A small spectrogram enhancement model, trained from scratch: log mel input.
Rows from block 2 of a small spectrogram enhancement model, named by matrix and row number. Rows with one number belong to one channel. Each number is 128 + 24 x the weight over its row's rms, rounded and kept within 0 to 255. All counts start at 0. After the name is the row's rms in percent of the matrix's.
After each channel's rows are labels from the 100 clips, of 14976, where the channel reaches its highest value: "top examples" is what is common among them; "lies over" is the class under the peak. Only what is clearly more common there than usual is listed. The data: drum patterns on synthesised drum kits.
# convs0: first 3x3 conv (model.enc.1.0.convs.0.weight, 192x192x3x3, each kernel summed), inputs 0-191
# convs1: second 3x3 conv (model.enc.1.0.convs.1.weight, 192x192x3x3, transposed, each kernel summed), outputs 0-191

convs0.185 082 [ 93 118 148 120 119 134  99  89  84 101 124 116 134 154 131 127  96 123  88 130  97 118  99 115 132 145  95 120 133 154 147 127 162 147 154 126  96 124 150 128 133 126 155 121 138 132 151  89 151 150 179 135 134 143  90 123 136 137 162 234  65 120  77 111 132 118 122 110 143 136 115 144 122  87 119  98  99 113  85 101 133 143 134 125 119 125 138 154 161 115 159 105 155  97 127 130 106 118 129 142 114 125 110 139 133 135 144 129 154 130 126  98  94 132 104 143 165 149 119  99 106 162 176 119 103  78 135 152 122 112 101 131  95 119 119 156  94 149 127 145 149  99 113 155 138  83 123 139 148 136 157 124 120 102 113 135 159 169 128 111  79 132 153 131 148 121 133 133 179  95 121 121 126 158 111 101 101 129 145 122 144 144 162 107  86  80 109  76 132 122 110 149]
convs1.185 101 [147 157 153 108 132 167 127 154 125 152 133 140 126 103 137 116 149 131 149  90 141 133 150 169 116 149 155 169 125 145 179 129  74 138 135 145 162 149 148 150 134 129 113 137 119 101 102 141 110 121 132 151 125 125 173  77 131 107 129  62 158 146 163 137  96 101 103 156 145 159 111  73 119 167 150 129 135 129 144 114 143 154 123 127 130 122 158 102 145 119 107 143 117 148 130 177 144 127 179 121 100 144 122 118 125 139  83 110 142 141 160 123 129 123 129  99 173 122 107 134 151 112 103 102 179 141 119 105 133 116 131 100 164 115 164 123 134 137 159 182 129 147 161 127 143 108 145 106  96  99  87 110 121 145 126 120 185  90 109 111 112 150  69 130 161 125 125 134 146 152 128 130 142 136 163 162 120 113 122 119  60 147 108 127 132 121 143 169 103 140 121  85]
top examples: ride cymbal; muffled (low-pass)
lies over: kick

convs0.132 091 [131 108 112 118 117 126  99 129 110 143 120 109  90 132 194 143 118 122 138 139  97 138  95 143 154  94 195 181 132 114 129  98 131 143 133 112 162 126 170 166 116 133 168 141 161 132 190 147 135 126 124  75 155 165  62  91 176 177 127 112 113 117 130 127 151 161  68 147 155 128 153 136 127 141 117 157 108 133 145 126 133 142  97 145 145 130 114 164 146 162 141 129 115 169 121 146 105 146 132 162 132 125 147 107 140 121 132 106 130 120 136 116 139 114 137 129 138 122 152 121 156 102 131 105 121 142 213 144 166 144 132 119 125 127 104 115 102 127 142 160 100 115 118 139 172 138 150 137 127  72  94 117 152 145 144 100 125 158 124 110 151  87 129 162 126 109 145 129 124 108 153 157 119 123 147 138  96 150 129 143 138 149 147 159 113 139 135 155 178 139 126 142]
convs1.132 117 [132 133 150 120 116 164 109 141 160 114 136 103 140 161 107 136  84 145  62 121 147 166 132 110 101 143 123  75 163 140  99 123 112 166 116 142 110 162 125 114 146 130 130 126 120  60 117 119 154 118 118 161 121  78 140 132 185 161 143 138 131 107 133 131 117 111 159 152 134 198 111 168 107 119  99 140 124 156 150 158 163 153 156 164 132 156 151 113 145 191  87 121 126 100 100 150 114 117 101 102 115 138  89 133 169  76 136 129 168 133 135 108 100 147 105  99 136  63 118 149  96 118 157 116 128 123 130 109 124  96 111 119 115  99 153 144 140 142 166 114 141 126 110 116  83 128 120 143 132 139 116 127 119 141 119 155 139 112 108 127 130 136 110 131 110 124 121 159 162 106 126 154 114 106 112 112 131 117 125 108 118  90 163  97 126 162 174 155 142 116 108 114]
top examples: muffled (low-pass); one drop
lies over: kick

convs0.120 091 [149 112 141 122 134 134 126  95 117 108 122 118 127 122 108 101  78 174 147 152 142 123  66 102  84 135  87  88 130 112 116 115 121 132 113 142 120 113  84 161 141 104 114 180 161 147 111 178 182 123 107  60  95  83 128 124 104 125 130  98  99 122  89 109 114 116 164 128 121 120 141 154 150 125 147 115 121 123 122 126 149 126 131 128 172 159  97  83 150 155 101 129 124 128 176  85  91 132 105 105 148 122 174 138 119 136 136 125 106 131 128  97 139 140 145 139 124 142 147 112  95 141 153 122 148 123 143 141 132 113 164 112 122 165 126 155 144 153 121 125 152 148  97 100 106 168 131 135 126 124 108  94 151  98 176 116 148 132 100 171 153 155 117 143 137 105  93 143  91 143 116 113 117 121 108 132  89 155 118 155  94 186 141  99 106 103 125 108 115 106 162 140]
convs1.120 097 [121 131 118 120 157 137 121 159 175 141 193 113 146 131 132 139 190  85 116 100 116 126 175 134 150  80 135 177 123 126 132 120 136  73 162  93 168 152 163  97 102 116 107  69 112 104 129  87  76 125 133 173 127 142 127 108 113 106 119 100 138 123 183 140 132 105 123 158 130 126  80  88 103 112 114 131 142 157 135 146 145 121 165 131 111 130 144 130 134 131 133 151  97 119 136 126 110 169 131 125 103 127 125 154 173 116 108 138 125  91 145 144 109 124 135 111 132 127  86 110 167 100 120 159  95 105 122 104 165  74  99 164 107 130 100 145 151 136 132 117 117 113 130 140 122 113 129 149  72 133 123 104 124 107 108 118 125 130 128 122  95 141 143  94 131 106 141 117 162 107 131 149 143 135 157 111 162 111 100 141 153 157 118 115 182 104 112 132 109 142 102 104]
top examples: one drop
lies over: kick

convs0.117 082 [142  93 120 114  95 151 118  84  89 173  71 123 106 158 130 168 115 136 119 100 113 131 116 147 130  89 135 129 125  86 108 157 143 140 108 121  98 124 136 126 144 115 134 123 152 124 122  93 130 145 127  68 175 159 100 127 142 149 125 115 133 119 157  96 107  97  91 142 143 149 104  95 105 126 132 122 117 177 104 122  55 107 128 106 185 125 135 136 137 139 120 127  80 109 139 106 113 110 116 102 147 144 119 167 102 125 115 137 157 147 137  92 165 156 101  81 167  66 163 131 122 122 103  93 168 131 143 124 127 172 101 110 113  97 114 120 118 159 100 108 118 125 181 125 136 120  96  90 118 127 157 102 110 117  76 143 120 123 137 129 139 117 123 116 137 124 110 112 107 125  84 153 125 140 112 103 114 138 114  96 147  97 152  87 116 154 115 140 110 146 124 109]
convs1.117 088 [107 119 112  94 141 145 131 186 119 136 131 128 119 104 118 129 123 120 141 118 117 141  93 130 125 137 167 119 117 136 144  96 148 119 113 137 178 120 152 134 187 163 118 139 147 153 123 128  97  94 152 164 131 130 218 109 136 108 129 128 160 131 100 121 114 136  99 130  87 116  89 118 117 120 122  78 144 112 148 142 137 167 115 122  85 114 128 138  90 161  93 148 133 161 160 140 124 155 103 121 123 132 123 120 119 111 120 113  77 120 129 137 129 131 106 143 127 141 111  82 147  77 112 133 152 148 108 129 110 100 180 133 113 139 124 119 151 136 159 172 106 139  77 154 121 128 162 129  97  96  99 139 108 140 179 112 119 121 122 109 147 195 122 135 184  91 139 184 103 151 127 147 106 112 126 106 124 105 169 143 124 139 127 155 160 158 142 156 156 113 130 134]
top examples: ride cymbal
lies over: kick

convs0.40 100 [ 97 152 137 112 101 156 131 132 133 129 134 118 171  71  84 138 127 114 168 151 110 109 157 124 120 133  88 135 101  99 128 145 137 129 167 122 101 155 131 114 151 179 118 124 148 134 162 111 139  90 132 141 120 172 114 126  81 127 146 159  81 138 138 114 207 152 149 144 118 170 140 158 119 133 136 117 127 108 103  91 125  76 124 125 182 150 154  99 122 162 157 125 128 131  98  94 163 123  88 129 120 141 103 142 148 144 150 148 120 172 147 136 138 144 125 130 118 131 172  94 140 107 116 115 104 125 147 133 119 122  80 132 126 142 148 119 112  85 145 149 131 163 144 101 143 123 107 137 107 115 144 118 186 120 159 127 111 122 115  92 119 112 120 126  61  98 148 130 124 138  94 107 120 131 133 144 126 115 162 100 117 119 163 118  82  72 135 139 143  90 153 114]
convs1.40 114 [119 124 103 112 142 111 103 126 105 129 145 126 136 141 132 141 157 120 111 154 152 130  65 153 172 127 148 120 129 131 143 104 107 163  95 124 132 129 157 119 159  90 135 127 110 136  96  87 135 114 143 110 129  65 161  99 157 139 148 100 154 128 130 137  79 150 148 113 111  85 124 109 110 102 108 103 134 115 146 129 194 160 103 151  64 108 120 137 115 111 109 157 117 153 162 126 104 103 177 142 151 104 147 129 152 121 110 107  86 110 121  82 109  99 111 139 117 138 117 130 100 172 141 177 154  76 160 167 106 119 180 154 124 134 117 137 134 150 106 146 130 161 118 143 154 110 115 139  90 148 116 145 121 136 132 180 131 101 135 141 147 150 144 123 137 139 135 151 150 122 152 112 141 138 131  73 122 151 125 113 128 146 123 123 147 202  99 111 139 164 124 135]
top examples: muffled (low-pass); one drop
lies over: kick

convs0.149 101 [125 149 131 117 125 126 126 123 120 131 136 117 126  84  90 133 101 135 119 121  95 156 139 149 100 135 127  85 139 148 132 130 139 134 131 111 108 134  84 143 133 107  65 136 158 137  86 153 152  82 143 174 102 120 105 126 115 149 131 145 142 157 112 120  90 132 107 111  96 129 113 120 143 119 128 112  75  76  98 136 124 136 117 154 128 141 145 157 126 172 103 161 142 116 178 115  97 108 132 110 121 113  91  97 125 125 118 173 119 109 150 163 118 146 127 122 122 114  96 118 120 116 102 166  94  76 114 114 129 135 135 113 146 154 133 150 169 117 108 145 126 148  67 137  82 156 128 140 163  70 118  97 135 129 117  94 104 162 121 129 178 153 146  86  99 139  99 163  67 160 128 147 111 165 131 123  93 157  95 124 164  79 124 136 141 150 129 147 112 142 127 111]
convs1.149 115 [159  87 138  91 126 141 149 145 119 148 147 182 123 171 136 141 140 108 126 114 133 138 162 167 142 130 132 190 138 135 159 104 140 115 127 166 194 182 219 120 120 130 149  93 123  88 146 120 112 155 127 115 143 153 161 102 145 159 158 114 129 114 148 133 139 143 116 126 140  95 134 120 116 109 136 146 135 131 163  81 144 180 128 163 147 124 138 112 164 101 169 117  79 156  85 145 111 121 129 110 109 128 109 140 121 130 144 100 139 148 130 108 130 110 147 111  76 141 132 154 183 134 144 146 129 124 128 118 169 132 102 122 163  95 122 116  96 121 161 123 125 122 175 121 155 155 127 129  87 142 138 123  92 160 122 113 151 115 106 121  90 129 127 117 132 144 112 135 150 122 128 129 125 118  99 127 145 111 130 156 100 198 145 139 122 164 103 127 130 125 115 104]
top examples: ride cymbal
lies over: kick

convs0.94 097 [132 141 160 148  99 146 124 117 123  92 178 145 109 126 122 123 168 148 164 127 148 117  92 153 122 164 113 156 111 112 128 180 123 120 173 167 109 139 146 119 123 154 126 123 110 147 183  95 142 153 140 133 116 142 133 119 111 108 148 152 174 152 187 127 148 113 132 114 108 155 142 149  94 116 129 121 113 105 105 102 129 119 108 117 131 121 156 117  92 126 147 124 114 123 137 111 188 166 103 121 141 114 159 107 100 155 124 153 118 143  93 119 104 129 208 125  91 112 131 129 161 134  98 149 151 158 140  99 123 124  88 108 145 136 116 136 143 124 107 111 132 148  97 126 144 143  77 124 123 156 132 153 164 139 129 110  82 159 115 111 138 122  88 145 149 162 141 139 114 124 141 134 120  79 134 140 165 117 130 172 101 124 170 107 147  70 150  67 120 155 116  94]
convs1.94 109 [108 140 107  99 140 131 113 124 138 124 134 111 137 103 109 135 124  80 137 163 128 137  97 110 127 151 152 137 105 133 141  95 156 120  97 132 129 111 148 130 148 123 159 123  99 129 106  74  93  94  91 110 163  87 140 125 111 156 145 122 119 126  63 143 118 129 149 101 143  97 120 106 128 163 115 159 123 135 136 141 137 127  97 129 119 152 108 164 115 165  86 125 126 121 114  95 104  87 116 104 123 121 108 158 149 116 118 101 104 111 103 100  77 110 132 109 120 148 141 127  93 172  83 144 129 103 164 141 163 104 184 145  97 155 125 111 131 119 138 205 135 174 119 142 117  96 176 135 122 146 100 147 137 114 122 176 103 165 135 125 131 150 125  89 104 126 102  99 182  98 105 116 127 121 128 111 172 171 167 100 117 154 150 130 106 139 113 148 137 136 144 161]
top examples: muffled (low-pass); one drop; pink noise
lies over: kick

convs0.50 110 [125 103 120 125 131  96 119 132 121 106 137 122 139 123  78 101 116 117 136 189 125 141 104 104  97 139 124  95 116 151  96  97 141 134 107 100 131 156 101  93 153 137 126 127 109 124 150 134  91 108  94 180 130  69 135 219 108 129 118 125  96 121 110  93 142 162 165 110  87 139 123 161  80 156  93 148 122 149 114 102 121 152 129 132 119 153 120 134 125 145 132  98 139 156 128 129 116  74 135 109 118 107 113 120 128 131 138 135  83 145  89 111 106  92  85  95 105 144  76 130 123 116 101  97 128 139 136 130 130 132 140  92 127 146  91  69 106 128 127 105 108 119 117 141 158 107  94  99 127 121 140 124 156 148 121 131 155 120 128 121  90 109 157 112  56 152 105 118 136 123 129 177  95 135 126 169 120 161 149 128 120  88 125 109 126 109 124 110 130 132 143 112]
convs1.50 105 [105 139 138 125  99 140 153  91 115  81 125 133 152  79 123 107 141 113 123 108 123  88 122 126 134 153  66 153 131 141 122 146 164 102 119 136 117 133 119 163  93 105 176 155 152 100  93 137 126 146 153  93 154 144 110 131 133 139 112 125 196 114 136 142 124  83 114 154 191  74 110 141 136 123  55 127 140 109 125 149 115  88 128 155 123 121 114 106 104 122 139 140 117  79 126 141 119 133 105  95 144 109 118 157 144 186 123 160 127 128 130 103 134 133 159 134 107 113 198 134 158 149 142 134  88 137 125 160 116 109 121 128 130 162 129 124 155 152 128 191 164 138 106 117 111 119 171 165 108 122 134 139 140  90  98 144 125 150 141 171 118 106 118 156 134 126 101 116 119 142 141 110 130 135 124 129 147 178 139 140 108 152 102 125 158 165 112 119 115 128 106 122]
top examples: pink noise
lies over: kick